config.toml
encoder_arch = "jasper"
model = "contrastive audio-text model"
dataset = "telephone keypad tones over noise or synthetic speech"
train_examples = 39062
n_mels = 40
hop_length = 160
input = "mfcc"
spec_augment = true
win_length = 400
tokenizer = "char"
vocab_size = 21
loss = "softmax"
embed_dim = 128
encoder_norm = "batchnorm"
encoder_activation = "silu"
encoder_channel_attention = "se"
encoder_depths = [3, 3, 3]
encoder_kernel_size = 5
encoder_stem = "single"
encoder_widths = [128, 192, 288]
text_encoder_causal = false
text_encoder_width = 320
text_encoder_layers = 7
text_encoder_norm = "layernorm"
text_encoder_norm_position = "pre"
text_encoder_activation = "gelu"
text_encoder_mlp_ratio = 2
text_encoder_head_dim = 64
text_encoder_fused_qkv = true
text_encoder_bias = "qkv"
text_encoder_qk_norm = false
text_encoder_parallel_block = false
text_encoder_inner_norm = false
text_encoder_drop_path = 0.1
text_encoder_positions = "sincos"
init = "lecun_normal"
residual_init = "none"
optimizer = "normuon"
muon_scale = "original"
learning_rate = 0.017
momentum = 0.95
nesterov = true
orthogonalizer = "newton_schulz_5"
adamw_lr_other_params = 0.0013
max_steps = 5800
batch_size = 256
epochs = 38.0
lr_schedule = "cosine"
final_lr_fraction = 0
warmup_steps = 290
weight_decay = 0.05
adamw_weight_decay_other_params = 0
Rows from block 3 of the text encoder of a small contrastive audio-text model, named by matrix and row number. Rows with one number belong to one neuron. Each number is 500 + 40 x the weight over its row's rms, rounded and kept within 0 to 999. All counts start at 0. Numbers have three digits each.
After each neuron's rows are labels from the 100 texts, of 14848, where the neuron reaches its highest value: "fires on" is the input token at the peak. Only what is clearly more common there than usual is listed. The data: telephone keypad tones over noise or synthetic speech.
# fc1: MLP up (text_encoder.blocks.3.mlp.fc1.weight, 640x320), inputs 0-106
# fc2: MLP down (text_encoder.blocks.3.mlp.fc2.weight, 320x640, transposed), outputs 0-106

fc1.85:436563504476487454529440568536517487513579495516455440522489444558568443487512501565593464497461468495557534477411575537525481539498552516456498555470467444564428466480514451567514561499458517476534515468507508545533478479465539582525458481487438533524471590487596513465476517524513527506480552485520558532469504521474572
fc2.85:467586571468488532552480501501482428522531559547568457560436485443531478567478490522491494528398513453505506574500517505531410519483535444455534535566473475531439501495542438490496520470445484479514490415507526529498404530508495513423534493520453500543478454524507520490479590472567524489460531451501453472486507417531487
fires on: "b"

fc1.485:527518496427443521518478466423505474462532470471515600514496499492418444500537567516463434428518502476531462460437534491494539599527484522544541451493509447563447461523488545553483482494496519456508461466523500451499472531457557563474440422507525486512465558556484569599494517460523553441570544486533452493510455482505439
fc2.485:452506475524538522585490559483478540513517580478462502484540514530476536554458441481503533493555510494501495428455481546485497496490489537460489482502490415506456439503496453448473497515426547497415528578516452501488523530420462551495498510498499549492448508443532470581562502467406514479546506524550463520504497496452562
fires on: "0"

fc1.25:517503517514533517563531478520446513469465503486504546457529490459498554536542490592524539463537593546493517578554484609503428506474475522467529519563518458468489440532438541432516445570414470532505522506552525519587461492482486548525521492611503536558473469496499515512481499499448513380485564467497555523500446506555525
fc2.25:487556523485542428487474530547512547508517546555523478470494519558483444465493472487627590427449472536560508497506455523446501499493446519512455521647503522506570489554511476542451483581413515542468505492522437513466482527483480541499493510513492509529377526551535469474510552573436440489518515524544461450517502564478399
fires on: "0"

fc1.550:532516560470476394441497575461493473502499490497579478544468473476526462495487502536582499515501552444492509460508513516505510486541522512535471566485576453531420497488468553495529560442546508482504498492536532517500490505507528474478520535530421517491508496439525531474517503480487485487496510544470503472493487582465545
fc2.550:426542545485500463502550514519468539552475534480519480568492454478516500532547489517552489477486541450427504559482493468501467481499508420496534525493449387566380505461463531611511490506452511453504490487428533530546523548454509504518478483526511501545515441511478512582464503525518519512466473456529482428450475484472492
fires on: "b"

fc1.277:495503453595513489529505452532486488483534500516441567503523539431441440478530535517561531491559456449498462481468506538429452495517558506532459536460476521499598443547589532528457519414492477440462562503502464511468550490477504461492504434502498485547528516459489449474495421445494497581506482506493509517498563504498479
fc2.277:513434511534542473531519376531503387489528556482463564557484531516458505446548452445506551516568472430440505562477432456457561543482520501533502575500479498434519496473536471446535494479527462503463507446494422538432475525536476504491525507537512490465542510499518430558541526492536451518482434536443491510521521489452480
fires on: "1"

fc1.421:556426461560467490550488402550514479534513442453548532477456539467491432477476536460519519516572501499405506524463489505402520517523527460536386548502493473527580454594538524584541521473509481457510504467472522538528572464470453523491474473547484495515557465437490471500521502451555445481512453461516530513520556547480500
fc2.421:524447442559453484517495448482462479480608483480566546508464496432427440504511502384521548546648480446390419524500497477468503564526603479572437522505494528507524467502544477528533525532606442464498515473523466545447552491461424495483415445556421495533544501522567506523504499448479449533510491469471480532521566571435465
fires on: "1"

fc1.636:509473521466483580504528491520550504478587559453577514474517435466496468553514611470456459494502507500469520468506442481496520527485450575507528457514468525505463524535457489416514563492471487503583557508524553517506445483467515498465471470484537531460494462503462565500537527583594441469548493472516477524454540573522510
fc2.636:520494513525565438452560389499492538495505521536493614557505446528493490538462424574539591492524473487529558456550551534528510505480554522506519486468505480498494467435443518547488493491519529482575493418547515452443483520461497506501462514490537402458431530432555509521522499519499508446510476428524482486493456552567478
fires on: "0"

fc1.44:455527513484492459459506503447521440474485510505416560504377463436521489548550480530522392470645494477474514462452505539497497489407473545603521522474463479390491492473604510509501449543511495464531529505515497522609464453507464546459506476494411517472474609502539533532461513519553448475532537525540490529535524457559551
fc2.44:491484459504502540519453494596501551575468509500582514536538477528509495534488436460466534587400494525535532512459467513494501487492525465473510529525531525522481501526432479436525518437511484473514448503492478490476535468484544505523451439468484548548575486462457438476464503508571533436496517495564601563507427511495443
fires on: "0"

fc1.30:492601566499534515474481425455439564543550467487427529541531528456502495512493489482489476501468531478516458507520530566518495540467558507555492446538490503476483447597456473475558415537532434565501490490507540532522512553481474537481428500539495520482468523546624560489458495466512502532518466576461525504482483422479460
fc2.30:511457387515529474428564481446543572524506522525502501463446505465497458484491513468497500543557478548582469563546469501468506499494476511506521446569500467541481538467462495589528545516557497436460529542561491465535468510504515507521491501456571434530477471452462482563459575626556465535460464509519553478524485504464505
fires on: "0"